config.yaml
image_size: 64
crop_scale_min: 1
loss: "l1"
bias: "none"
parallel_block: false
layers: 8
positions: "learned"
residual_init: "zero_last"
optimizer: "muon"
l1_shrink: 0.003
final_lr_fraction: 0
warmup_steps: 500
adamw_weight_decay_other_params: 0.01
Rows from block 2 of a small masked image model, named by matrix and row number. Rows with one number belong to one neuron. Each number is 128 + 32 x the weight over its row's rms, rounded and kept within 0 to 255. All counts start at 0. Numbers have three digits each. After the name is the row's rms in percent of the matrix's.
After each neuron's rows are labels from the 100 images, of 14848, where the neuron reaches its highest value: "strongest on" is what is common among them. Only what is clearly more common there than usual is listed. The data: histories of elementary cellular automata, time running down. In brackets: how many of the 100.
# fc1: MLP up (model.blocks.2.mlp.fc1.weight, 1536x384), inputs 0-95
# fc2: MLP down (model.blocks.2.mlp.fc2.weight, 384x1536, transposed), outputs 0-95

fc1.744 074:120128128160131227088096096129128128128118162158129136126105170128128123134126227063129128128170128128113127143065119115128128112127128100126129174132218187152063107082127212128129157129127135128162192128003158125129129125128125164067137126129193133148128129136095128115127163128110116061
fc2.744 050:130128129130136131128022048127128132132132074128128134131128127122128140129127011133128128128150128193090128124059127128128024128056128166128130128131129129129128127128168128180128128128130074123128128162127128098101129135146128090128128128130129128152128128107126122126128134128128129127
strongest on: 110 turns on (80)

fc1.281 135:128110117147114135129085125051112138092112158105165123129097185123190130127137152136125152254153133169089136117160109177128132058074103064119164201126138160139157131050108098086107187093076160130150103108135123164142108086198131151125137111146173051139159151165115161130173124144148087181
fc2.281 169:125103123123078105138110124127137128144121158133179083100063123162111043087157110125094162128125133102069084189157138128161129113211154140119137174102129100130119127115135133134147144139147134151178067061169136159120111135130098128141133136123120122192172162077129159137169102129138185162
strongest on: 010 turns on (85); 001 turns on (80); 101 turns on (76)

fc1.169 145:113061134129107122123122051121047131129131094110158148128103097171091148097133203134122121072153140126048112131118137131141105141127139127221127155131085117087132122064137174141153128130106094140126079128127185133218127072106130128128125152158094120130127115171153090183148120128123147153
fc2.169 138:102159115130139125152122147128243139126078118120125125066092074115131164120126141111126080145126134129134136132095121119140140096142101132124169125126083121093128160165041138122158127134170152132135131121127130227135099129188131128126142127145128127153104134126140105152131135067135123193
strongest on: 011 turns on (92); 110 turns on (89); 111 turns on (86); 001 turns on (77)

fc1.633 078:174175196216134188155124146130130116130112100117126074128128142117085133100193119129105128175123155082116112097128121142128127127131038085153102129127133123114122101128127172126035124129118124122128129115069154140176201128124120181115124118051108058124173149122064169136110085144150132108
fc2.633 070:164187139136122133126178127094131173134128127126126125162152123106110222123128193121173126134145106127082147128126116137063142128151023048000129127118153050105107137088127127121121124078150055142155128153138183129136130166098073127130129136127126102128128123123128236128114135122117122128
strongest on: 000 turns on (92); dense start (62)

fc1.513 138:120129127175176111120122098123074167070130194125030050154167129098161199162156080198137133151120190177124172125096056127118147072153120121176122155127135115114135113122167115128188154084121142074115092153146227123159093129127133102128169137083083092144107133094133117099143130090119087183
fc2.513 122:152102128135073138147125128131129248132128132107129088128128135123128146129131132181128130130105095128128117128145134128090154169128127122129124119128155081082062114111125084125128134127128075124128141143138148148045128112129102123115122141128128127209155180129127101163181127199129124128
strongest on: 101 turns on (85); large cells (84); 001 turns on (81); 011 turns on (77)

fc1.601 204:096161060127134098118158103126124141111142138102133175110100150137149147152128099120172126086131092115098091139132088128143113121000165131178139178213023115164158121092122142180143127132117107114147136177155117126160132131146142142132092116115115108143146123128146154139135093134079164162
fc2.601 187:101108065148127135129131130097153126094009128129167129141107109121058118212082056136123119102130117116115078115162156139130146109112087114127111145124119103159127112172083122146125176147134162127126124130117154139139089056122131203158171129106115130131105158126127090173178096094098113146
strongest on: 010 turns on (76)

fc1.52 149:176119117147121128086131073123164202096100125158092174133115095192132160121122203130131132096123112105146161080107094108158120145190082055134107107161063145159152093168125140146153117127121128128130148110124123147102138117138136134096084131140148123136173139134089119126135056020130200127
fc2.52 115:122129130128028154185068155104101120094130122124143135112173132255169121122128169089128076118119127133149070118120130080123177120123111129109126128109182117046131097134123117134126134105120129153112130128128136124109117120133089129107104100044150158121128133134093159132164153020200127112
strongest on: dense start (84)

fc1.107 048:128128128123067130128128078130128123128079128176128128138128128128000128126128128128136128128128128184128128128178128128129118123128129128128128129128144121128128128128228127128103126128128128128132128068128127216128128128121128051147128128185172170128131128127128129127128128128128128128
fc2.107 014:114091128122129133125137144128129131125133130127118127128125129129132128126127124103124129110128134139122126135119128095128128136123135120130127133175128128106129135127150125149126129123203128118077125118117129129138128140118110134129129128108130115133131131127129129124123131115128125151
strongest on: 011 turns on (82)

fc1.294 208:143163090141124114109130128135131130139171121096157095117116097147130132125198099110109126072059088131111123133132108089116146093158080137153216123132109116119129127176112154190109107113122118168153160068127129163099090135127117098135114130100122078115096109141166149166166124075039174122
fc2.294 229:110128137143114065134131053168178124129089128115152113115138151159235139129128143133114137080124132116102129098095197132083130189120102111116136160194120128128145168132132149152166128157168125143149129128195078129083104172153154061134162182137179125148128164128129143130129148135111164105
strongest on: 011 turns on (87); 001 turns on (85); 100 turns on (78)

fc1.751 179:128150159123138103125136184132089039063086119128157121152117107135097147159138091066115194103202128134153123099138130121087134132146133182126107091129130130092086140127144124131103097136131147110125153051167119128102141124154172109148186065112164116154107137114153125179089131128134104066
fc2.751 163:114182075089132135110119143118109169020119068202118106121120116136237181131034131171088125102155214103120155203149128126189120223124126141156131105142079136144097104080122094139133160109132125125142094195149112110127173131129135152144126130073156072109152150177065123128134097138146102125
strongest on: 101 turns on (90); 011 turns on (79)

fc1.579 202:157114092117093077139119182137146141087117173104127147125044117179078156160136065187119112094155143118148104163124147073100080103172098054130112128163137148139144072101106153095121130093097056103141116074156113128124123136134151132159025146099127132214156141109130195158123108119148136175
fc2.579 217:107139135114127132183128128133139138099105134155130098128213120107116090106086131129153134132066164130129057113143115124092149142068152139085113128087148130129128140100114111255145122143141148128071131147130155120130121120118091107109163136071118145131124117128098152173101171131112134056
strongest on: 110 turns on (91); 001 turns on (87); 011 turns on (86); 010 turns on (76)

fc1.120 101:125108133169189080172093127131145076125137122083118199076089119086167118112115126108119160128093177139121159111120110140113107121084147147135156170158139132131146104046063124106146082093121113129107110139121118126157103188081107126051173142103147057115139118128121085166160180138154098128
fc2.120 107:159098194128145128126124132114129135107141143084090126113087103137138122156138108140119127181100119149068127112125102131102137129060115131124129083137129128116124098154102108103117136128134129128118144122064060147115131121136101128183140098122113121132207098135049058095129144149133068166
strongest on: 000 turns on (77)

fc1.536 202:078138103110123089112131140178090083106127114076129118171117129144095127145163109101128136126126129089088136148128129116153100151083116146128098158178117106125122214148123117168142143134090149124125143145093172136142164125141137121140176141070125067187093128157123079114162123126113115119
fc2.536 193:123115165040140145137139110132159164111062197131119128132138131127134116126176078128067013104143092117147117150127078127134115132129115136106097126138123126151123052126132148130127120135102132145129135133150125128123245116157128129133125193119142103120117100130117163097087024143126118190
strongest on: 111 turns on (98); 011 turns on (88); 110 turns on (84)

fc1.575 148:060131130115147116126101127074111130125111128127131127089122116122149163151126157117126137132134142103119071121122130080103082117203168154163091110101129091126085175124120125079075128122125026112126135070125123134112125107127123118107175070129128136110119103120094178106149175125183119118
fc2.575 150:126126197129066159134127128150132154133107101114091175117138126136056138124174071074138128107101096124129134157127144115148128156129125130081118110121156128115073143134128155130206118129123150111097130127127219146123126128107153043127171088124129153140131102122144125134115129139146130118
strongest on: 011 turns on (94); 111 turns on (89)

fc1.486 167:077133130122143162043133149153102093128202126129142135030163183110138140128083162175161127131109083111060133106063126113101140148118110162134119090110123117104169158077192101148130132120134097101129162102101140166142131138137068110154010096156129080162162115124049181118118143142070109150
fc2.486 185:036143145109105158097125121139153062085128125161090094099154043111119089125101099149122073087092096062115115128125124071127107146169078167152122144139123138125143095111062123186121093121137137158115140124118140105067162122101128133198115146130157188075169141140142131135086134077077116113
strongest on: 000 turns on (79)

fc1.677 175:134121146098116130119035134087106103179093160125129170129143041169151098142155105094156133147123193127120094158054108168101101105093138108056133146135138128116139126129167160125121141089114104134149108129049104157110119140179160152109108122135089143146142121184081085135131169124104167139
fc2.677 190:184103106135124127128117116090128126083131135141117118124188141185124132122128138059083109125126160161104173129173056123086128128092148128100086132128159149105155141086124139123058114129115134132018135135128130072107119117109118095117130135123139136138143127126140086091147163123121120114
strongest on: 100 turns on (100); 000 turns on (99); rule: rule 61 (27)

fc1.123 133:115137110169194159043135102103158087136129144108141136119126163112129128132103127116132060112139166161107128132148111110158097117128027160124108124085128115111118125127109126101119118136164176097124144140126128137145126137138035112118102022131123150054128151103123154151129177134167098170
fc2.123 152:124119120123137123128130127109167105146142167081101129085127144091092138085131053125139134176160174138123141067128107182128135138148131179135122047153124139151114127080134125125103140022128126126134139107164153135081165126124112126140197152102126170176080152088116133085215164114124120119
strongest on: large cells (91); 001 turns on (85); 000 turns on (85)

fc1.577 145:083175153128102108187081063128131134156117130124184100126084144132065131081129092127121137162161132128119083000124104139189141130108150160155161127129126100158122088141145117128140105218184117134129134136139124103145097141085081175131123127114138044112139119128080165200077133185109136150
fc2.577 144:153138114124129165112127009086127130129124134134105132179125101133080129151127136127128135148113126122126219130125088100130175170213151146135122127180128127118128151153120091131127164128171158152128155163131159150119114116136095127119141101128182136140131126128143121134119127048161109106
strongest on: 111 turns on (84); large cells (73)

fc1.636 180:149129096127170151096146187082134170087152173154170086125129127137162139123118137153155089134174135173121186101142082142133122146105186129156125151118121119101098088143127132136125184176166127117147131143133066101149105125161155093140135124070108180134113163166117140061098137087121132143
fc2.636 158:130155242125118008121126095146116113114141186130125190128082100146139122128103144126052117107114149120139109142226123206140116096132147105079105120122038161108115090124102125155144149127137170121114120155134159181096161080159081118114133122134126119162141130057107123127127095114124116129
strongest on: 001 turns on (100); 000 turns on (100)

fc1.357 189:095145181124147151150028137167121146133086114145133135110121144139122110113086102128150175107179144143182127140103137104126109181122094100193176148089099082122132096070154102133114161141130075128171101131099137080126097130119100153120127134116149107113144136127134100165127132102052056129
fc2.357 218:092086210131159114121136047137101118176047084101091118096124090114156090119152113113125060139142129128108118130075132114158145203210104129073179144129098134109181072130127095152185114036130125129127183119154149154131140135137141123121073085158037140106128138127146127129076107178061146111
strongest on: dense start (87)

fc1.355 190:124120083060071162121155189106106105095091131120109175203129153185140132160158045092128147156107154113065106077130117134097165091169152125168093109154107143140056123152073125154131072108188155111205090153118102116122121074220131047096103124117050106130123177150072135075108139119127122144
fc2.355 182:105161213118127128073140112125127110134167125125139240129148076094084128176099157196149070122095195129175162130121144137065131108122148161128103121138123165097146134132114128076138118111129190132102191146056164159155119147140128143101151133139122141131125089119144098206124109126107154114
strongest on: 100 turns on (100); 000 turns on (96); 101 turns on (75)

fc1.608 127:084097166148141155177084108123024118110184067141111136136100133093122130163134116146126118070139143130125131125127146131121177040137076129112182099113060178116135120123088139078132071171109097130156075100130124128120097163135105122136115105126127112128151122121077116137112152079112135123
fc2.608 137:123049132193127099166147132125196140101109154130087170128031162163137144153146255128074118000168131187122186139120180126199128130102126104095097163146110120117142115156132128140148129134112128111148140122133153130145133130097128109100130195176130138142122129107127133185121128114126089102
strongest on: 110 turns on (88); 011 turns on (82)

fc1.38 108:124128129139154065128126149116128108118013154104122073129122116130138128180128129108062091155029200136140096164113170128145121144126125140150128127176124115148081114115037163153126130132129072154121150129127091120157168131127087128094130173120116128130130131142122129153137128124017099145
fc2.38 094:129121167126128125127131121088125128127127118125098129136129104128131128059128128148129084129122128128128030125179128106128136124123093160101122128128108111109128103128169127152127129132131111128130109116140067218152145136157060128135119127085127127166126071126061132126136128098128128127
strongest on: 111 turns on (88); 011 turns on (84)

fc1.70 093:157130123134144021139151101091147189129143113137115126132126173148111119100121161100146128092126135143131081128130111108142121096142112155149128082102104114111097103165092091123200121166126124139106149114148086127137124120125119071100129160110171109086106095146146188081188139248095049143
fc2.70 081:096134155129138097129132123131128074133156121132130134094148165125130152135105123125140126183143111134132129073255123182117113130158133130129046059102127134059151142150098113102214104169092146162127176139135116145103153239083216092167116203144184125128100132109120142110129149235145124146
strongest on: 110 turns on (94); 111 turns on (93); 011 turns on (89); sparse start (77)

fc1.498 148:086088128082095113115147111160090075120122142135171126098132128151099108120098113112164142076098186087128155133124139117138113150115162129114120076160143126116129127107153167115164109171137097140161137085159145255200112117080144118105123126102124073012105102105112130153117121114090120096
fc2.498 162:159155105122181138138196105172131127183130131099114135180103109041086113105139128224112128126115100132138160133144128127176132102098083122173122163147156100105098114110127101128126083098182152141139123114000112120129128185120169148082095141118131185149139125114133127057148145136105125140
strongest on: 010 turns on (88); 111 turns on (78)

fc1.535 192:129138120140158074151136122163028118127079132103053133174131102166101079169236058154122224123091145205206114195141126134146120087151156118158105105096139134064102162085097155095115110147112123143189081157108130116129141114136180097133105157119194114040181150078111095146128177103154108114
fc2.535 161:128214132104140082136183096192125187103097112134135107106124096146124135208152124161116156117087124141171150137132255142101130157118132116140125143133125085127121132154125136150090139141134007107172114128174115123171132146122141139117126053107124127117103102131118128155137090111151142126
strongest on: 110 turns on (84)

fc1.613 156:146097127095207129108169120138130158054089113115133133116133159169126121082122093153073113136173118183142127112143180218090126131104131043149118136141114158126104157093171120129111123132117100132155081154077128107168107097106118139103140138123088120160059171132072200155128139144129151217
fc2.613 167:120153091125128068119118124132133146145108125117131160122124123147131111078158100096102120157112078173148107142135092148133158170121152089168105171062154132129108114195161159115121128103136095126121164125128186120157145120136128146071197142007140123106124151189138125117142127129135129169
strongest on: 111 turns on (75)

fc1.716 145:128115141133140192080167118129138140138137124124131101172123111119106130182156151152124120148143218138137170163097067135136107152152220121104147114144103111123094147115093126147129124150149164112091117112181123110129130105139120155055130156130118108174165131124098118158151126108035121159
fc2.716 151:115138118139193123072129177139113138126187124128117155138127065127240195129163129187000131229072069147064055186129127165144127128118133141129130084127135124122119130105122126120144135140106125132124121122160132126204128130130123129128148119164122129153133116127116111084145129056119127103
strongest on: 110 turns on (88); rule: rule 124 (34)

fc1.617 196:116134124128096086085120193145136112151099136146154163169137063089161153173095142102153194126129152198161114128130124106090105142148127148131127172129087161148131141128171145124132146115097129124120121150096103102139114110156108130091174122145163133136131206126151108127150102133234119135
fc2.617 195:099140241144130141160130131111168133138112091124117205122194142151182130185121224077102148123129124129115123137174163116179109139129108140123117128128179130156155128140127110149133118153123073128061188143157112149084161176132150098175224112116035120155073133092127085148149147159198156053
strongest on: 111 turns on (96); 011 turns on (85)

fc1.472 210:126109149134115123128206116128169223153133084131117078131132114170128120174051131090156145117167112102138138075099147126154140207192122152137191143174118135131085108134074144143156105114149086124144124159173135115123096135138144130097117144124139112086113105113136145123128139155150145123
fc2.472 228:213120126165110083136128104103134100064139123110154115122120164153136130166153076167102122109129038045074149104129035115111181095102133121122140097114123100093136141114126121133142141119141119205143101125087079128170133125121105101110157114114108109152140128132191183135126127124146171123
strongest on: dense start (96)

fc1.660 073:098078132077165142129116129125168128140142058129131061178051080121128000124141062136075156101064118100141121052067156135123169171130100196133123189129137132130083125125134141119138161131114140148128114123093100098128122115114140117139141120134143131099185135129079159116166145160128115127
fc2.660 070:073093112120129130128142137130143128157222134134152135107092127141139106064250120127157135117121173127138136133106114112109140128127119255109127127082124144120137112126134114144122127208119171123125108113039086112111124146128199109142124075121127137094130058135128083111148255127182140132
strongest on: dense start (75)

fc1.624 137:077142140122088135125146140132081134174128147139141151163073089096115144124111119101194079125144164094161154176119139145138143136137130123186188126138142104089147115095144181073055179156139187134157085088109138139128102119121157101146118113139096100129136187162126185082151126132139119149
fc2.624 125:135125136169105142147125134128229145140115130141124138144133154119123126124160159069105122131123139118155150129158122091122127123128118137134127110149141135125173239097088157068045165078127129130145000175128120117130143129065178120119112120195139133124126122128137102126097121129195155083
strongest on: 011 turns on (91); 110 turns on (87); 111 turns on (83)

fc1.148 085:121106122127116108112116114126171126092110142122121145134131081149134159156132108125117105105119119083135125131102139128116108115133136133200126126102113127133135136128126121107144130137168137174141139062122124133142142133139123108105119123151121155213160152131077137184200133129141129171
fc2.148 078:128146128151126128099124038139129137128127146096169126137133130141133183147135140090131071128097124128136108119112171107130150144148133128161109144107128136129164147139129112127114058144128218138092148131123170129126146142132151155088109080133158135121124129101125123170176207119122128138
strongest on: 100 turns on (85); 011 turns on (83); 010 turns on (82); sparse start (71)

fc1.487 153:122169172139080133174137144129151143113178173138123111144139080127123100131140083137134164121229096126037102144136194120121112114097097136087123155148163082076116124175119159104102106159128108130097043116136154197128120130114113103114109099126183114120157045150148145160112128075073168149
fc2.487 152:077142107112133105145115114127134120140078102150165118151113128151123152129126150092141123130105077051139151129114126130129150180068139167095131114130156183138126123151115136161118134129107139084147143132175147131072144152166162055157142119131163149143161125081170131169036116123155056103
strongest on: 011 turns on (85)

fc1.222 201:162144173150203127127176091142091119100132089131129089117124199137120054114141127128117152153063005108081130127116095130046092148122128125127121137163130089119091132109158155193176119127150132094115089151222117127227103154164134132136090090142116140143116138183110147081110196126143094234
fc2.222 174:132125134151124158102128130125193144098156195126142195210162078109043216211033129171145126101129177133183127071123136161115117093177133066116089137117149206128131128133156130140128118127120204123104151139127127048085139092051152149130101128156133155157120134165148146163131110128109135084
strongest on: 000 turns on (99); 001 turns on (94); rule: rule 27 (28)

fc1.244 140:072124152128185151134103120110145138107157096115106093131115111127125128129120131093163127129090089097107098119165171039124138125124210115168156129112134098109137109123133100147122088152118166099116147133001081130150131147150191132174119139118115143138128129159151146182166128147120043131
fc2.244 139:083138112119097068100133127124129086134140188128142131131131121156156129135158091144174105137137129121101130173131133116038121077128109189127110163111167127180101153150124173122105123160148132076243108146134206128060109085122161109121124079137195128139095137133127066066115134139152186133
strongest on: dense start (68)

fc1.563 050:108115128095136128128127126127053129128128128129135128140123128144128123128084120226117128128128070126129078157097127128126128127128155131129131138151124128129128116130148131133115127146074085093123132128128127091128134120130097141142129128061127123151130064126162128128164127131136125127
fc2.563 034:129128215096127129128130123128127128125144128133140134120133128129130128128123128255134128129128076129143126176122128131000133133127123129123130116127128128129128124130130250134134131126130113128129128108128128127124106122126137127137128128133129124141125128129127157059128128126141127128
strongest on: 101 turns on (80)

fc1.261 184:109140130151127211127135159092140136058095002155103120083119174175158128173081122088128138095125136126120150049124154132135129208154071064114191154097120136129139147111128135128109102141101135129128139152060111105134126090165111186110183091119165161111153088091092160127112141099108117120
fc2.261 191:145147127144123113178133080130126137126132128148092102129132156118101157108122105079130126125130144124067100121132112100149134102135109127179133068141133109106129128145128108140114115139115130255095081127125067128135103127128103109122145128133128051135119124126143120139212150205177123125
strongest on: dense start (94)

fc1.121 190:064116148081114142183102063095170139113111112068130128136035204079115137122114096120088115122118089131148122160091134135115104124126085125146144174091117161135111137082123119095214131098057110095117093129082148128130106128114196179158031147087097115153190088183071121104129137142128120180
fc2.121 236:181134130141135128126122188137129118174141073129119127141173124087124133131157098106059164184102160095067127128130140129105136112147122126123138097106118087138107117144147095090133080108124188124129125063129130147154210148131138101091110152115125074163129143108129114149135087143116131133
strongest on: 010 turns on (78)

fc1.604 153:170153082165129134152146157112128121071108098191116099154119131113095115089154121117072142116121109133130166146098128070128102059177128172129170190168086132124137107114119118164106118146139127124147132130144169188102146142129157143162096114118174143115128158088136119116126135151120125150
fc2.604 169:219136128114130125110183179147142127151081069137114145133129123132065071132134095121017077146118122150099142092119144129136143175082111125126145128139130101123121125118161134136116158122166141130133163153147136170127137120127125110198120140144137120193206118120132075112121076124207132127
strongest on: 110 turns on (98); 011 turns on (97); 101 turns on (96); 111 turns on (96)

fc1.760 193:080114123079129090125114133102118159143139114134128119083148125116151206136127135129135137139085173098106135181137136113153138096150181115152123139133144036131121173124097056160126128196107169135154162169079110157174146100098106136117119106148173072114136098136125144167160198091131124130
fc2.760 188:155127136094136153129145085156126157188134129193129111174101071089117097149175134128125107144123107194113132158105155121067174146128131147113230139135133084129141175133046106128158169135128147127126126148089114102035151103150110125128128121133032123124123124107125133111102102144127132152
strongest on: 111 turns on (89); dense start (63)

fc1.566 168:122184139183097116136133144138182106084109138091115126118120141095195142131159178135189141049136146110109198089156156129066151132135187100191100123125123073127130105106129129142163175159139093130127117165135149125125135127136092101130078134156125125182114140143067152137130123132132103120
fc2.566 148:139127099128222206089145110152131098232108139124154132091196146124142135153136145127116127125105142116124136113128085131130164128131146058103129102102112144127085128119118154101129126133046163100095127091124135068078147085089131131149174136119129158101139128128110178131129138058116125170
strongest on: 001 turns on (100); 000 turns on (96)

fc1.239 132:075116134099133128126186128065132110099128203129135142114109135130136107158121110131136170109129130186179075157107128130098130118097141076134125137225095145073141160127120131138148081139119167097140139098138059119157173128125106076125145127098136095161123139158218151120127153173107071091
fc2.239 117:140127092129134032080105125133154120108132129143143128124122132143113255159079104179106110130103099125129133133126151122146098115121131128171115119132123127113095130117141125136145143095137180127099157132132125151156128185077113134117157164144128136136099134160231124128126137129137133155
strongest on: 111 turns on (100); 000 turns on (96); 110 turns on (95); 011 turns on (92)

fc1.518 089:135151147089113037139154197138147127149210141104157197214159150128114117137083113091142132134136115111125149168147098108137175124109183110141155179143152098197093090135114108098131099128166145158113150156129119150178131134141108179174147023129136115111117161089162134151157130120113106137
fc2.518 094:140104134157144132127114158133125124133126140167097120071147121102056122125089120201109143075160131095156164119158128151108133139195144097137128127100147128152122107207128066118089134126089135130126128161160079159132108142141144086125132139132086132129142139122124087134129153072131120134
strongest on: large cells (66)

fc1.297 079:074126150200130136151127126107128121175119141136072120115125073141126127119136129122110158165127076131118131154100117125111120062137126123095118127163111187123128100137122131126082090135087128128138158135151145132144168158183068156192091150154108158231158103098120109159195109180152031080
fc2.297 071:098103255147176110155035178125128102129119131139146125117215127132128115140133185130134138230089107119133136119104123128062127133163159146097207150134058106179129087169059163172133121129126131138172108145130195129133138116133115138138227127132132127177127113129134134146144140125199158116
strongest on: 101 turns on (86)

fc1.764 150:130111157131056121139168174113159206130143149113112084099103116116189136083156125008127122120104065152064118132117118136110118113087195135162160125119154122134071127161133128168105107096085106114129181125116102169183141136133072132157109124160147100091143131082127162165197098132120128117
fc2.764 155:128135118090126129133125115104109180122119122127151125174177198164101107147177141088120131123159130125119157156081044132102130130128095133105131158099135139124112125117124128041097135079130145079133126124123123087126157128128030121109138152183179206137111129128101139124133144146148133081
strongest on: dense start (69)

fc1.746 183:117140154105115122199108126147149203132168167118072139137114127092130120070099127094157159173170134154166145123136112070122026182154172104144149140167132116111111159084157146070196139101080174076103136106128093084166140154164160133091108089098085034093144133137153122117109141144115124093
fc2.746 213:119087174132207128087132151133132116112154161146062155165116133133134123128128188169123138129102133141178177097167080118092133124128147139131058112075152154129111110165136129123075122129101122133111141158119121126134079073139111140131167214139132132100109129131119135123145185081131134134
strongest on: 111 turns on (82); 011 turns on (78); large cells (65)

fc1.171 050:082106128128128128128128128128067100128128181128075129128128128213128128128128128128102128171128128128099128129128128176000128129129128128133151128129128176128128129128128128128128128128086113128136111123107128128128128128128128125128119128140128165128128128050128088147170127128127128128
fc2.171 019:093121128127126122128117128129128151127147128124128128132118153128128130128128127126137128128128125123136129127139117128128128126128129126128120128125114158125126134128128128173127129128120128129126126133122131121129128128125120127128127127124131129128008128128128121130129173137131126116
strongest on: 000 turns on (81); large cells (74)

fc1.202 160:109128139223106045101122174141147081129099136141116116138117124163082146123153166085203109073080132070180154118154104099154135130159126058136145111194141106102124113119084154145112064083090122145109140117107200159164126089122115118141085177062090073106132149149149201127117212118107126133
fc2.202 164:122179200128127135142104110146141142099125091127080076130160150072133083148121038136074134155123138172138092146119121121077132094080159153141132126133124128116125128154085154129135125128159186162117124122125107130114091098108120176121150172137058132153062149134133099133149152166143100141
strongest on: 010 turns on (94); 011 turns on (83); 110 turns on (81)

fc1.36 073:135086119162066133141137166128117129108201128117162114102161127134216104138158119158121071120097161182144121168132140139130183155140146159123156134099136142117126124126155136133131084190149145101100124163114124142110123128150107057058099145166148115128120129150071158170161137127038097162
fc2.36 070:127127021122093143075133179125125168107176135112121093106132159138128176130127104074132144089149145118148129127125063130128131139124081116098126131126128228145101175142126157076130069130087173246126127124136127130108129130128135117149128126122128153139128130146142121135132184148135122127
strongest on: 000 turns on (84)

fc1.64 138:112145140142070115171170131124142152168107128167156128162091149117113120132121135141178129144082184133147072126195165062111203106126137134162095108124049116120148160113127129148130126125124193122161113157109147143146047128122116163139075141101061072127115114206157145108108173119118124148
fc2.64 161:137099122124123145133123099089137118121126117142049156128130090102073082119112131139140092144154090128151096056164127021078128109107070125098095101216105145163131128177106123188117127110115151114140138124098128138126081117058132148159156117114116177121133118128127119128105145132126087150
strongest on: 010 turns on (84)

fc1.606 027:128128128128128128128128128128128128128128128128128128128059128127128128128128073129128128128128128118128128135128030128170128128128128165128167157108165128128128128128128239128029172128128128128128128128128128128139128128155121128128128128128128128255204130128128128255128093118128167176
fc2.606 011:128128128128128127129128128128128128127128128128128128129129128125130128128127128129128128128129128128128128127128125127128128128128128127126128128128128128128128128128128128127127122128125141128128127128128128128128128128128128128128127128128137128134127128128127128128128133128128128128
strongest on: 100 turns on (91); 000 turns on (91); large cells (87)

fc1.379 213:160175070125149104140179123027215156109115154143145122127106113144130134175154105134091166113122129134170123173151092136140146177185105155149120124135146083140089155112130128105151113241191118109138151126119122088130124102089188137134137082127182098090143128165199151082138137130126121127
fc2.379 223:095144159045102171062077103188131163147139166171149067128149077152145107120159074090112178129113141096197106040129117130081131171142117127100132138140133165096132129149135159159130117125123173131142062098079134116186181165136126123067148128120114120135145116138061120151105073120173131129
strongest on: 100 turns on (84); 001 turns on (82)

fc1.529 195:141184108180129157134170102081109113164108213133152157088109114132135038155151080137118166118120119131179174093132126121127113056100248118132113133155122156219121182163132144139110219125115139096147144189161118131133065117125173083106111098190124112122140138127074142074133090131184153122
fc2.529 203:145143119132127203193142137064110145154126152107173163140069129123127119186121101111132130142114043128071075214221128101128150028131133129127135125085102107131128181135131137129125184145126073114136116131098112165112102104127168137136137160124164127102124146121200088152050110138137126106
strongest on: 101 turns on (90); 111 turns on (88); large cells (86); 100 turns on (83)

fc1.705 166:120106108101142124098137178134079100109172132128105067058216047163132142138072212129179107128112126144128129116133128167142084153184138126120132176129127141128108152084074127174170151147153133119125167108190116133078115106098077122084142130115086104120133129134108115100136160124124106112
fc2.705 140:131156128066155153139126120167163142116148129131134139126144147095150125148205108110131134117171122131129113218103130112113007129126143100136106146131220115145068136094129085125077115145081160203146119115134136144163126125102129130121128125120175093173123094071128129108185137123151108110
strongest on: 000 turns on (91)

fc1.378 192:109118152147148136171198139124118129111127100116066124207100160132140129160163102124150136125110124094131125134098176132151138122120129188130159125105128138092111114138164182056188133088116186112157000131152125136079115137140112150127125106081131106119188104096123100143102166196127141234
fc2.378 205:120089145143126116128111154080130129103132119131148096120163101201171128134116124190153087129094194129081137115132117114111140135128122114094125144147159111124115144121128171134088117177114108109128255144135129111169070128128127130115139140100127134112090080129133134130110128051127128107
strongest on: 111 turns on (99); 110 turns on (99); 011 turns on (99)

fc1.42 211:084165157109122055154121120104210228169110131088118129145129125129103090107112141104134104153136135198106189136102182155154145189173153142158125149140123136190096092164093141132181114149144097115169149112085159062148128169107090196103129134128117175099190113139136150131106106132148131119
fc2.42 233:171103148143094164126128118074100114123108133139177125095119128128163107130136216101146127141125196129153156123188072079142135154063126211120121116101131127128115131088124115157016139178126127129127132174155103148138127108051104138103167129058129115133066142129125209144153167067155131103
strongest on: dense start (59)